Weights of a small image classifier.
Data: 50862 training examples, 100.7 epochs.
Rows from block 3 of a small image classifier, named by matrix and row number. Rows with one number belong to one neuron. Each number is 128 + 24 x the weight over its row's rms, rounded and kept within 0 to 255. All counts start at 0. Numbers have three digits each.
After each neuron's rows are labels from the 100 images, of 14976, where the neuron reaches its highest value: "strongest on" is what is common among them. Only what is clearly more common there than usual is listed. The data: single toy objects rendered from many sides on busy backdrops.
# fc1: MLP up (model.blocks.3.mlp.fc1.weight, 768x192), inputs 0-95
# fc2: MLP down (model.blocks.3.mlp.fc2.weight, 192x768, transposed), outputs 0-95

fc1.553:143113095116128129118109154146137170125151108123117175107178084112172139163138110139156116125141143113114122164103152099137137143105092100176137108164171111108143112152128139127133143120125140186127120097136104100136103124174136144153133120133152139131133088137127087143145112105092123131
fc2.553:117165183116151174142114156174105153147123118149155096113084135101110094146114157117145139096137095142157116138134114077126133159123147140167101113140165137095123160140114055144123114148144128152133131118145121147117129142166108142126146095135111132124132106089138164091121142124134098123
strongest on: purple

fc1.724:083153152129145148128088133171113138080114120128171171134189109098093140105131156101132101132136137120161106133168150094106114109160094135155152119076132124123151108090121102131135149130132163127145084130072142084158103124106116121101150130126130119126198154115143129092117155122115125107
fc2.724:127128144137141122111076140132121116150131117094146127100151090140161124158120128112092126151119167100099145145113149205141166109178179111087111122058130125147149142083108115137164126117126159109128147143152133155132144114114125143134145136099101098122127134108123130126137161128137125120
strongest on: orange

fc1.154:132150141123103121189142145112133156143116083101173109100123129131128120137077121113116120094117097123117178107134125141127134141123119175106151112138130120143103147089148121136091104122160080155110134127144106127143124116125089180127137118094143045189145122127092132118170093083110160108
fc2.154:132129118133134107115148157139136127128096150127119128131112130125099130116135108076089161108147143085166157119119147101098080154097122131121120140128155171106173143134089125157132145137152096125118099070124129124130171114118134119084131103138132148130093153099153105123158134157104129128
strongest on: white

fc1.172:126116142174113109148109167139109166113146117126165134129126092166072143128139127162129119105136168117206083101109095168152142110088108157122146121188099136106153102119111119121172111126125153141135123129120125145174119172130137121143099110131099179138091136130096152127119141136127066155
fc2.172:116129109105100127163151149139129159148145138134151102166086095114150067154101105145153120139109142137137121131148157120179144098113147087139152132142148145142099103116122123131143145090134112163139151058186121118114157152163147130111115140087109124164121131102121127130094156098092167152
strongest on: flower

fc1.404:158124137123118122106124149112151135142133112132138129134150078099124175114134112142133146128095081109132112140129130118162131136108129128163156087116129122120136132144143138111137135099123104145117123121118136115133120099137103165164144135149122114135128140160094144117128129117168100108
fc2.404:126115161134205173107119181118124119158136143164125102141126092139076109163104166146110105094128091172151105110140083121118132161124093118096140153153139124124130151119124090127114129135126126161133128128121170153106123099115165101163128127127160107133138108123112154133096153165165127092
strongest on: black

fc1.672:113122146139115122115111147120123116166109133133109163070170115108170116117131152160164122123131133160156105121130121127106137097093127103092145137156159156108171127136149162124091139134123118163103102117189140086155163120143147122148118069122112123169114157092130151113131115134157106116
fc2.672:078127161088134146117095207144132157177135164151147123113185127134128108117146152098094097138137143094114119143123101103172135129124085153153142122137139148079106132129115124096179089152125154148107153098157134118143130062141122089166103110138125117130135110149132134170124118151124142088
strongest on: grey

fc1.566:080068101133116175120171116125106126168136126105088148172125117154129136167117120098108099165151132136131107149107153113112140145129129126138076160099128087118138125160119164079113104086157131161096165135176129146131153163158102106183108177195119117126096088122162159109108100103148167167
fc2.566:157134166134128164171131131140094078135100145120101107169111137105091085070123107128149091144150072119135095120125157143115101126123134111129116098133132125130117130146147144129111120153110134109090115135176126111130091089154095133128122139138107121104118126129099173155128102116090118176
strongest on: hammer; blue

fc1.155:116157147133118072123139110122102145106096120083126152139146106083166130115107121144132109116107156121087136112118105115135099076144105155130160146154107143151094166121154090112118097146147113129190140083140160169131163130122112111102110133143119128135128134136144073195162153132094130129
fc2.155:160101143148111089074046102145124111162140116124131064114102114122099170116137101116152155106097115145151154134091080143144133088104118124116095111098147113136123129119122125126135152112164142124153124140133101165161153113097152144132114107128166123137144137133115127142120119110101132133
strongest on: from above

fc1.288:125150127139121175142143118147120093133094102173133130117164149184079160079135104115116097120112130110135126146141113108179096107129120084128073096172114141086152105154125117120092083102126134147149123107114148120175144158154175172122110155117131128138133079132168141112127109155112150181
fc2.288:095127117129128149116119114153123145133144138150132138114126105132112138182149114180113075116118185109111145105126174125107103105147133137129106129125122116158126101134110093133149125142145138095151101088160111105100133146117181100127152126139133178113132116108134126135150162187112156156
strongest on: blue

fc1.314:118108133129111135080128093105143151147125107126098109118138106142072125144101076133131153078091182153117119157156145099107137136111168148121124172177056135121129135148162116126097139117148140107164131117138151116105125124146096165144129124127104124136124128116091126140110122149119127110
fc2.314:134117149186116097146137106116125125132078137144127130110077151121128120133095114107134081128082182139139116139126094112104117140083118170145140121107122107131143118130161122158104119167121102165153114167174115141128124147070140143093139164116140170091108123120121127096168145136096117132
strongest on: black

fc1.506:132152164127112127118133103128103120114159148130113140140135129144146108145163130156168106123148123153140151134124147113169153128060114136144151144196132084098183141096095135142104127121155172108101156100116152127157116119097140116115109105110151152201123138124113122145124130138093064131
fc2.506:125140124130112148165119122122119181118167148142127128162104108141131175156096105124111116134142085096119124145155138150118149119098119071098119140081104146168116118161125109134153116177138120141118118098157136151134163141191167140132116135130089152163107135088140148162119125148122105114
strongest on: teal; green

fc1.577:135136065150139129114138102159142128143159115153129147125143168174117091170127138177149100115105146102125138151134105077127127080159115107113101139080150112153099151147172140162131160109122171118146130132130145134092131138141111126088100137147121120141114127145131143164104130114103103156
fc2.577:146144155161151127135156147183112112164163101134108123116133134139141183136088128130115143096139159109126112122115095103105122121146157126154125170157117142157105072155102096127102109138145109117171123123112098132110097129106129136161127123106159093122088141106191132111094116116096133133
strongest on: green; yellow

fc1.683:147078168163127132145137179178114091137165126174110141118170101136184130119086173154115098068109112129144135161132132118110119113142104139128138105130109140117151109125131144094181104111132091158115112059161114119140110115115127130105156153161136090134137105098116125162094113096122145132
fc2.683:120124099115184131129145123137162094137084163147155111104162132111175133167145130156167085146164086157128126145144128139133131145114121112140130166159104143167145108103115122116121117126156133133172123138112151116123112144130095084081149115158123159089114175144116152140126166134125118108
strongest on: yellow

fc1.269:155128111132183125145139157114127109105172115081155172116124155105115137106119101136069185122128132127120123151133137143144111065120123163082166114131093083174143114092149121123132134124120140096096104146132149140108093145129127138077136106108099145145086111111130132168166118106113153095
fc2.269:135139122131125101113125123125111119133107145123089076148120123144127129113106099135105166116140113102141120124124142071141090139151139131108186153107132120146166122134124161122099150100148141108132092133124164136127132167137159099117120135145090133118135097161145147103153106105090133096
strongest on: teal

fc1.185:148123111122115134114169087128161132137113092134137139112111116112106137143123118089148119156148159117141144054132096173081168132149098154079098125076110134152123102084215113089130140173152132152136133171113136146134163155131146110136119100156173147141135117164152169120161080143139114092
fc2.185:153126139091114135136142127153115083115107091117137112113110171176151111128137105109134122131167116156148123078108158149103174080122109114115052126138116118160100144077124143156149140113099114097145143126114130134112097126149089125088156102109104101137125134142094115117157095132132105137
strongest on: orange

fc1.449:171131115126111142107112116094117096182136120156125136090154062121090139149151182122134121146150161085124141140126144173150103109220131108137116137132154120109151123144143144130121147122117093104173125139107103126157115109181136114092137136141125139128137099117133098131165130109129107131
fc2.449:163148133098126157151124131157119162177150107154125072107103096105118105148097191173144133123097179117142076136096149122123171119174101131102131119142142151114115147148144131148150173122133112108123129139111120145118131173130147157169123115097157159120147123107152115094134173174139151086
strongest on: green; hammer

fc1.146:125150116128154137144173119138136151126148117131152119138170114156104163166124191131105116121097104103129109134152117092171109115118107132152179140107128082107148072114095145142092142089132111099099097119119159144154100133132098114122131103132094175132098101111121146144134115096129126143
fc2.146:137155118156114107098124162120168124144129104143098122116128165168172107139149108146153148114143159135098082114128129175143137139135118130112122106139105123159119147106126068137130151141154136154111121093190104139160132124073152145156113158119132141151143137125132072110124169099109115093
strongest on: teal

fc1.105:115118141119127119114150125172146147158140145123187134149156144073133126145106162141113172138124131108107162121138152118155145141117144145137135111136144127137089110135136156109134117162116088167133080106125051087126137088126118134103137129119127135112127140130109099119099116091113077153
fc2.105:173148130107117138121128148137099146133135192142179161144132127127097131115154112111131148112125132101163110102151145144092120149135101134107114128127154122110121128171110167156141155107178110116101121128108115154131127203129131156116105146133157162113103112113163129154121119123119108158
strongest on: grey

fc1.545:134064119118130138096171138140117157121110076132141151140137147108101156157093139096140105140148124112123140150107121095145120118106125147123117146177135183142152116151173137112146108126150115129117082125101125122117111108140139118117134092177159155072117111153102129134080127148114087154
fc2.545:181142099141121087091131148085088115152109142113130133120153119154118132165103119112122122152134122171114110155144119119159161149157101065115156100113098136109063131106102133138128137118136117120163148098156101129105158129138110158102140131181117100151085123138123146096083110105090128139
strongest on: yellow

fc1.7:124144142140151105134106133095166132122157143145148144142113120123150090117101145124149162103093134113124155140148117130159116117081132101155146123154095125159167135099139138112138109109121120106120130155131144193105115133087136124107101121094100102146115113129112124090133133093109079138
fc2.7:160111086150155144090095120095160160158141142092153133126131090098106125137104152082115119127101127106099122141139094131099171167120137136141143172126136121126110126128120128176098135145131122180146104111147104140103122176130114121140130154162096116097098087123123123113131130128133177159
strongest on: hammer

fc1.56:143158125098115105102134122142059221098122133151185118132110140116137141176132137142123096095171118153143084133133139127158087101103119152149164152177123141139139091127118103144152139140143132147090115103151178145136113158118141127145112137130096133110136114138164127059140142169143140149
fc2.56:137179098123124079128127119093124112071120159099140174163136174135139133121133121147104117164092121111113086109099135117169154082087153176137140105117105146110090092130106151144084156123131124148143142152154155109118138097124115113091097111173096123137150118126169117096105078102127140132
strongest on: blue

fc1.94:176124114089121122146107161144133126134115120140104150157168155136105134096135163137126136140171148129121106106145158150147135111085133106112133103120112124145133124116114121103123090149080149158134157206132103087107124154116120097117151171086116116129127082165116090107100150125148143080
fc2.94:146161095120109145147181134144152086130175138106127127125144130142147098139102088139100181088113150106143127099144152155167196118143167125106113128134129107121120118108127121130143090166142089136056139130125110136121166127099128086146117111115135108140131130120097061141109115087136133146
strongest on: orange

fc1.452:132161137103094134097153159110146131120163115129140125120130124172106122154150133127135112087107119141092168142082141140157108085130137114167121097143157154149135147171158082141118092125148109127139090153152132131139146096168129118112139106169150089158180110123091101085118120163112148126
fc2.452:064121112121119154146118112100189154097068101164130173115127134136095153156145163146132067146125140145099167116141148090126151125100116093130152163131130135122155143126147100111108090128107144099161154130095173123159129130123138139103162110156143128152155142125155103126134149149121103122
strongest on: orange

fc1.734:132087144147100145108115139107116087167144149098141147114086127161101098168103130139146097074153090158114099119099149107104101089141163154147137110136126138087110140171132149106113080116128126105149113129161100136150131114141118129134131137142121173139151161169086145105153098116101113131
fc2.734:141132123108094143138117174108125102165097140154107163096114174127068139154113148135122109124116121149128158162105148138095164110126101146165120139133130163176148159187114140102144132145082148120126098114152139144140121122137135106064091137137121128119196126180090090114145101121140129116
strongest on: yellow; ladder

fc1.646:088085165165123108121111111141116152122127155117157139158124143132145177103113090153179156116141116111120131126141145121125107095108122122132102106175136123141060138076159099147129102165113122136117157121139109042102124101160130133135105105146121137193120134117122155142149156137076105107
fc2.646:163128118121114137095121121121127109158082100138121115122108130112090111132110142135114131099115136154140167163158172152128081112204100092138126130150103102094113136162104101137119189126132090097148129138109080179133118163115100137150113168110122150136160119127131089131155144149105160115
strongest on: pink

fc1.62:100092146132125116124146142136136134128125109151082134099104122113092118138101098114155125172177163159135099153125082119107125085138168135104122142134125154138118140138137083133116096131090135162154121164123097118114128151110137127117137095100098156116094130147153189139102111117145113134
fc2.62:100172122114147145151133114104157100151109136147169111150114153122148116100151106118118132121122134132130113147099123151102091091109146141122121110072158096109170107113144140149113154090137108118116105093109142144121134125113163135141126061135129111152148143131128140129113118142162154133
strongest on: orange

fc1.261:114074131117138153172133113174140095164164127135082179130136105143123101123143086126151133091159102170113176152097169129118105131122121145154127141152107118126102123169150139150119136119149147126064137132120124118089125139120126142139140133175157114120134129123115109138157154161140108139
fc2.261:140131166165117129118120147106121141121105109136102102092114128115116137093114099122126067156158105102135122124133154159116125092108134093119105147183097088127158141167132147114119142108116115146160155119117100126144150101154134163127139121089131152159144119140127152152151104120152085117
strongest on: black

fc1.410:131156090157138130159084119116178140137159192131142108107101114145124139130158132166109143140106172128110118162123116132163125078137127165130152121106113099124127136142134119112122109101162159154115108122125152117121096127145119106144134150129100150106141172129127133188105129084137120090
fc2.410:161137184127126081104124115123141108106120112113131129116087102103111120094165169129137116172135111120123151154143119134099166112154120111120134158104154094116178108122101125112099156123100118116131174109128108126115133142113137102141126126121172124118122099165110118146127108135113109097
strongest on: purple

fc1.34:115132153172149137152093110104124115085119119129126134126141113157112111187105153172124129155135162137148155127103116106101147131146186123147103134158123100130118114109119156115089129118135151157078143154147131115115146145159164135129163168160125105114130106133160111150138091140175095117
fc2.34:115108141148182100151124134100132141136120131141129088128095131121135134095125140105130130147182110110131083176098107085104151120125087124176136139095145180116107135162117155131147063148164128131097119129123127125149128124174178151118205096100129103141182150145174155152147094121114123099
strongest on: black; hammer

fc1.563:112107105122135140126169135140122124125108144111174137103124163092145206155150097105115164080108159152141144144103132126055127111139129148153139101155126167135099155133130101142118117139135109125106127136135122132128180125128143146159164160121148120168151134140160154123124101097090146165
fc2.563:147144144116123095096131137167142154134137138129123101111166137107104160107127144133098131096112129173134121105125128139144135127104087118144122111155155113165108100154120138146098098134128107140197155091174150087117092177128127105142133150160118127097132113094116112087098164120128145115
strongest on: purple; pink

fc1.501:135146109129158091126121097121117121149156145138155123120121168137095110085138151161153100139160127126145151119112144131082136113155085156134158133178169128134100148145176098118092136177146153133163081124106096134097137132169131099101131132153167115158122112154095136099137090134090152111
fc2.501:155121149156142100141179094142111103136127131147127117102096116129157109127097100122093118081173133113087117105121151161075153084140130135126090111125110152124118124121103102104126171111112149119140125144115145103145090144093131124125104113101124118112119110066166113137111153098132102107
strongest on: green

fc1.687:126129113129140136138133086133122162122122150134125125166091113141113135091091107120115141136129140154122104084159090147105155091121181086117139172095090133128116103149111126106073166130136132098163095092107134109124158131147133145135133158159097119107127125142171126105080128132108130107
fc2.687:156142136172129134103104167138134108119120133133145135160145086127104139139124155133155079139114185139163137096136145164087115135167106159141143115155101150128115120154147111130063113132111118143130120121115163120120115148109149122125146123138137175143122121077134142145171103107131152129
strongest on: black

fc1.624:123162110126168111114105135114152146107135146153074180084179165170108099163157097118123133116111147152158125092172099119122132129144107168137110108118136147126163112155132115110109134140114140125156163121122125112176190108133106127151154134092109153126135162103152142131120113126138112169
fc2.624:109134129134133114122153167131132116123129158112127148091149131115141109123128151160152103139091161128158125125107110124145151127117114154103086136079063163183078137108169107092107102156076188130090148136156179130140138128110108086134112157158130098121131151088148132122133130170149114149
strongest on: yellow

fc1.753:145109094097123131174149119170107132100147143119126129133107114129147140161163116112142115116140101148128123136107128088174126133102120101189138121146170116152094127095071155115145079148164103159100103129172118152128149160136133123122081112130131155158117149125123123125126125115095121144
fc2.753:136154142184128136134140131153129131103129085120110141125120127104075062109123145136130127098119093161144093131124121137128114114089113123100160130122149106138116144123144139158132122129157132127114121130100103109130157121159131121168113145149133083149082138125138098112116118130105085090
strongest on: black

fc1.688:128140094133133105161094130104108088137156151144114106083137091120109127121150140160162089146142081125135156137127183096163143137153078129130122143142156104106116132150151150119167133126137134137100163132132116150123131115126147148062170100092161124128162130136131116110181132180142136171
fc2.688:115113128157108105095134110154141120127148127130124110089125140125146145088136094129114114149134128136128145080095164169109120113076121120123136148076182151103135107098134134139139127132134155132133113141151098139151145152119133177122144105069171105149139115086148147107132084165092115128
strongest on: black; hammer

fc1.58:139127075136154166174111120150130168107155119146104143138140135145104127107102151132179120129125161134104146135156176126127159101096128125089125158137143131122135115160132098120121155141099123134164110166137121068131147145085140124106165129111109077111172160109086100152110127094146103128
fc2.58:133120144149112162065149113090147116100132147132119155151112147155136111110182144134116119149132151082137128152160121104162166119142090099096163148066125137166115133115133117152099113114087087159118135120133102095166139153131128074099130132118112155116137146138135123146134113122101148144
strongest on: orange

fc1.169:119115101157148107113150185161135166112113114126168148124100129160144120169121114154156118123135118119168148153169148098110147129129101140158136120116127132108113145119157116126132161146145097109125133141132123124167139159103099130106073174150126131151145135160122095077118108188089143160
fc2.169:136145093142156124193141132163168145108185167158132155139089174137130144154115093156110118122118133138097123118124113119137111129136159141143143125103106145153176154149160123135154164152142131074096139148135158172135140137154120150126129094104066137145126112131120149102139111084128152134
strongest on: flower

fc1.37:108127139106124149101139152130110140125105115110143190127186107112118149121132130187112105153180114133119161088096112128110109139137102168131135112132148160121136130067121102122119154143139104128111088146151110133094140128128162123168109133114103107112133110106103127153088117116126101139
fc2.37:162092067140152093136118123160122144155128117112110131079111128145117138095169135113132145085138099156141114129123135138120101141137120126122109149129101108124084162139111150073143130179139123112164163149137083171097149108119093154157105093118097159140131108090146157119105122131123150172
strongest on: brown

fc1.2:094103143126132147109132152178172140162117149148133164100115115154123130141114148153195121113111119163127133109085107066126097095123166142106193142089124157150130091116145111108122091163137136164139158114143142135128184139123150131093100121133118166156091162149122132143162175088135142143
fc2.2:143123106148148080109129132148129086105165123129134111137077107159103158113132120116092105109131093130116131157127133130076125058041074119129148083082146111153141131135103120125176184168169107119142148154109150138146140142132143176158081120160140102118084131104126107142130142104137123123
strongest on: flower

fc1.400:151128115112068078103150111116097151109155156138125095107174105156121091124129121116120135107094134142145146118167115137147132142101140157187153096139132115129146106135170148083126123102157113169127104140154155119134142102111125146154114100111130103128129132073168109097123158077115098130
fc2.400:137141182124143114111123130078171170143146133116108163136118142134137100107131115116137149170102106158138133127121076127107071133136122111151142136124138110145136109085143173088133122101109104148134135125139135083082102128110141169121120143154153144159116104116119131108141162094092122137
strongest on: teal; green

fc1.301:123143123104125141092076072142124159146133113128139169144160127139111160121137120155118110132113134099119110143144153138101063122101162110144133124101099114119090087106116139103144109126117128103101119074154109145098177112129113163134170125101126097122073157121117125150137126091089152153
fc2.301:134132105105089126116101162135142115132185145127091138120110165122126149140185125112126143101126115146124118090112120116105141127157093154145141107112112148107118081146087112163143130127123133167143158100111099147088113115113128108143117116173145097123173127106080112134157093100146128133
strongest on: pink

fc1.300:113131133135130164109134148143149121117147154120097166132125137139092133145103125155159106126133156177194104114136139156118159114099146138141124140125076130111178111118160104140097086159128114111134110170117106107144137132145107111111132167106125124156117085086107074123121114140133132113
fc2.300:123114163156131091118134185126127121131151105080081170120154123123167091192112152135129131102103143167109142075156140143112165194106073184161136106151118122149142115162143121128129107164111151154120135120144131108158120105120106125110124149127123127164116097116106154160145150119148110135
strongest on: yellow

fc1.743:118146124168147140103144133119147125167113117180133155153120101152121147108106137134185163102157130139120107153154162071113098126129134103117135183126171166159153141098149080124125126137114090106181108131156183095113120105150106145114152127128139125111162112148126097136114093129136123139
fc2.743:127155149124116122111167069135171133091103142097151133167148096108130108133097122122138093148131175095137133110114141102119070093126142084125145135175141117080145098169147162118138143109166117149116096098119101130092114116097149138119125098121118130162163164106170147124088116096108098124
strongest on: red; ice cream

fc1.522:093121143157127151110174108150116158195088106116117134172148165122100124134100098140156101075125128172139146130136155144135118142145116185118108117114125145126168148168132143152144145113110105127110148165099117114126131133171112094126138126125120125155140143139142150110130145129200124128
fc2.522:124079115143103128120118143092141112139138139115129116141092169110169141103117137110151129117104119110165116152105094132111132150124157122145142119152093102116162154115147142149181121154155121145137107144165141128133120164138068089176081156107144167146115140127125122096074154139142136165
strongest on: ladder

fc1.617:142145169188120131151136128170119146147120082094081111113144134130089155165099111117101142134104108153179118099138121150114128154150132120109121119136139114149108134130090170101141097071140091113128130129164121129095132140154090132100179098123074130152103118132098156138124137126136124104
fc2.617:131133107110130126123118100139156125152086146153167102106111133146123106155140135147140108169143146138141142121102124086144135155159137109152115104153136140131167196097163159157096110115122152134174148116168163102127112117082138103140157133109137141140117087122136149134147155140086147133
strongest on: white

fc1.55:113139148116150138081144135100120172130091141145135126129128126137125109161119086133104115096112116137146110123130097130105168105118148131158103117088138155138161107140154133103112138087148135150134079172146121133169102110046108142137119187131070159085115111157161172116111101164119126130
fc2.55:137110131164118146128167159128141106136139119148097136122141092120141145135133094125145095146103156169119142123133149162141122101123143152118109078156134166113193131156139151106082140127131144138155129125178115157120089153124173095114100135088096162144134140160149138154136097130152138129
strongest on: ladder

fc1.475:117100124095097153161110082114182153089118119109125081123106124116113122155131118100117154166159157117115151081127138179149132093118137133132148111125093087108111112143176120147132146143113118133107136145131126134156119151112127101132155134118108115113088134150134128117125138084151131134
fc2.475:122149121138114129100136087115133144107132119117140122095111129131126128143155132140146121106130114154136112145138122120161108011128128131153145217124098142125117160120134130165118104092106191104167170131135142160159125121163141068114121146137100140164149112142151129121160148139115144108
strongest on: orange

fc1.276:098112111102167174100116144118120137144097122138146179109115095117152132118103157162133134152164188099133142056107168152118152122090096124098139114127145145158160135134130106125135098159151115162130130135140118098112151110139108167125065121107107156111121179088084140097135129102135100135
fc2.276:156120092083132123095102147136110161093145096154170136133161089113120128107110134145134137112154071141126147136087123116109165095154143149140167082124121142118107124109181104133155133134079141139114147119148127119134191140097123137120169108135114149117178133136125138148134145141111121118
strongest on: red; orange; hammer

fc1.662:132128077130140161109158147091137098149102130105121112087167210097125120185144147122148146174155128170120135116158126114124159137116139127128138147118112101158130140147098147091126134142160124144165109110049173153132156125161133149145102122136134126128108085147101115097109146174146097116
fc2.662:130142146138145154181161143119135071110128132102139109107151089166119130125123156124124112138124123120172083134143136136132146128095168118101224145127134165108092139145140160164128146114111088075124087134102126125141160109134097114089125094143099133113127129128083135179173178112144129139
strongest on: ladder

fc1.411:127182117093103153092160160105148127147155133119084100096109092140111126167158120103144127117138118139136094127148131113163170117140129130131132172122130068099192124122148135104108134062145132141129142106094130102125132132128136160117147159124123125122119139154143137153099124164178114102
fc2.411:149127143136115157105094154104130109165098100118102089073113096128109134104117152133186137126149166144126135152117123141160073125148111135127120122112139139109149083175127131137147136121088122160155111134161121088098139113111141156127109104122105091130173150121167123114106143181122111152
strongest on: green

fc1.32:093110049130124105130136117125145170134119128127148173148093175131131110126127147154150152115135130145184109118121112131105149106099168135131091162120117151117117116097121137132116101144128099146134128150135152174119140135111120104084137149143156145145141130093095113133114107134178119101
fc2.32:138151148138099085167138124127104154172140089101102153119141115128141131179123138124142143115139170135136184111128145135127117138136087161114131103124201145174152126128133120110137113138101185116137150123106149133131106141130077104125144139105128169160067106150111164150156160134149109167
strongest on: yellow

fc1.518:162117108163145113116120119122145124070141106149129095159133088143112147122123152084098121077087128108175136110115111134169150137132152121135175151125136108127161138147117120086135130138131136135164116132087105090149152099146126092130137149095140133152129107120136137135085097135149154134
fc2.518:123131164169145124164110150103119149152142118105094162158117122114125099140125140193138074096141115099112125157129143148130150166096095108134097143105134155131146115131157128130128105196120152136097155142109126110125088111135108134162151167148122142114136129148129153131172147130112100121
strongest on: yellow

fc1.121:119085124129117133112155129154159127123124152134154107165138107124136077148128103154128060108130124152164102137122114134153156136128151144121139108082130149121142076106127157147190156179133125076112114086122108117185165085114119105136131163103134127181124161154162153127163127101130112129
fc2.121:144153133157108151136111158117120113156153080108112149126139109168127107119148088085120125085156147114112137115166156158131104160121170135122134126131161123135146140116160081161161116147155155121162107110155121134125118134127114109167145151117189157157114158126141062103094139118133144146
strongest on: purple

fc1.271:131094073121111114118118148128122131113134165116072125109152141121096096139133132163150106108108124055095154126131110114130142094131185152133094122133097135188139164116148102161165123159158118119125120135165112113134145076151154139122099093138131148140176116110106134168089124100174127141
fc2.271:116098124111134158165112130080128118092128151109107121136082117103126147155129122137139089151131108107102091153128113132141115127146145049077121136134079102125117182148131115099133119168118151125147155136111166087145186135157111137122093114120137190114110076114142160143140145136144105133
strongest on: brown

fc1.763:117137110100134127123124134078096137130144103106136109075123098181114151138122139106093093122154115115119121126106135115070087124125150142127131137157142099090148147141144149117146113107139132113145092129111139128151147100096124160120207157130153121149114097146140106133158146129041116121
fc2.763:115148130129124162099097123146134161120166105157113143137087129163114161141119101106079150084172133120102109145125106132169159159126133166188105125101148078149159164139145110111105158160113155130169127125154139131131076111114086128110151158158118110134141128155108109122121093118103125145
strongest on: hammer; ladder; red

fc1.61:142112188120141117142171120172107149126148094104096112134156090099134111133139111130119147126124157159136178102121141116157122093111171099148192175115148103117101080125103120130142117150142098122122126112145149151128109130118137098118140147113108152096181150162164115164159126171165111103
fc2.61:172085115139157095136146144153100040115099118148128103132182114119139114148103146182142091099122128136128141138089117142138157084105124128130141118119162136153114127101135136146116113125108110145142109080140122126169129147143090102127101108148132151109143162121128145098171183112104137167
strongest on: ladder; purple; hammer

fc1.454:076104156127093134088109092088098139134124156132115140125115126142134122114093132129137130164119150150125092114151126089197103110139144118127174135181134115151111106136138167090149118122158169141087129136149096146114142156113166154096133097094112157128132109153098141157115077178147164139
fc2.454:103098102122144146100148120109148149121156114118139136108146121095121088048132170117089100127129146127133096129134106120075093138119147095146123114126137112078160074159132178137123121139083115141140116095108132135118106140163144116135140117154108088161097141094127109112121124165133147151
strongest on: ladder

fc1.60:103112105092171106147098092135109101191135109084110093121155118160122124136114117108104129109162065092136171146121109084139155147095161101092149078150140141145121110096134125146135162141180086146146127126151155121096128129099082178141156105102174168148104141120097147121130162110119087143
fc2.60:154133109150139086156130100108144098145151127122108117096130122126130099149150139109154177140086119119113138140088148193127156154095133078082102171142137173099157145139124099156081136120156132159134113114126138126108126120118135142165111122152135101107107145103143105149142087151113121100
strongest on: white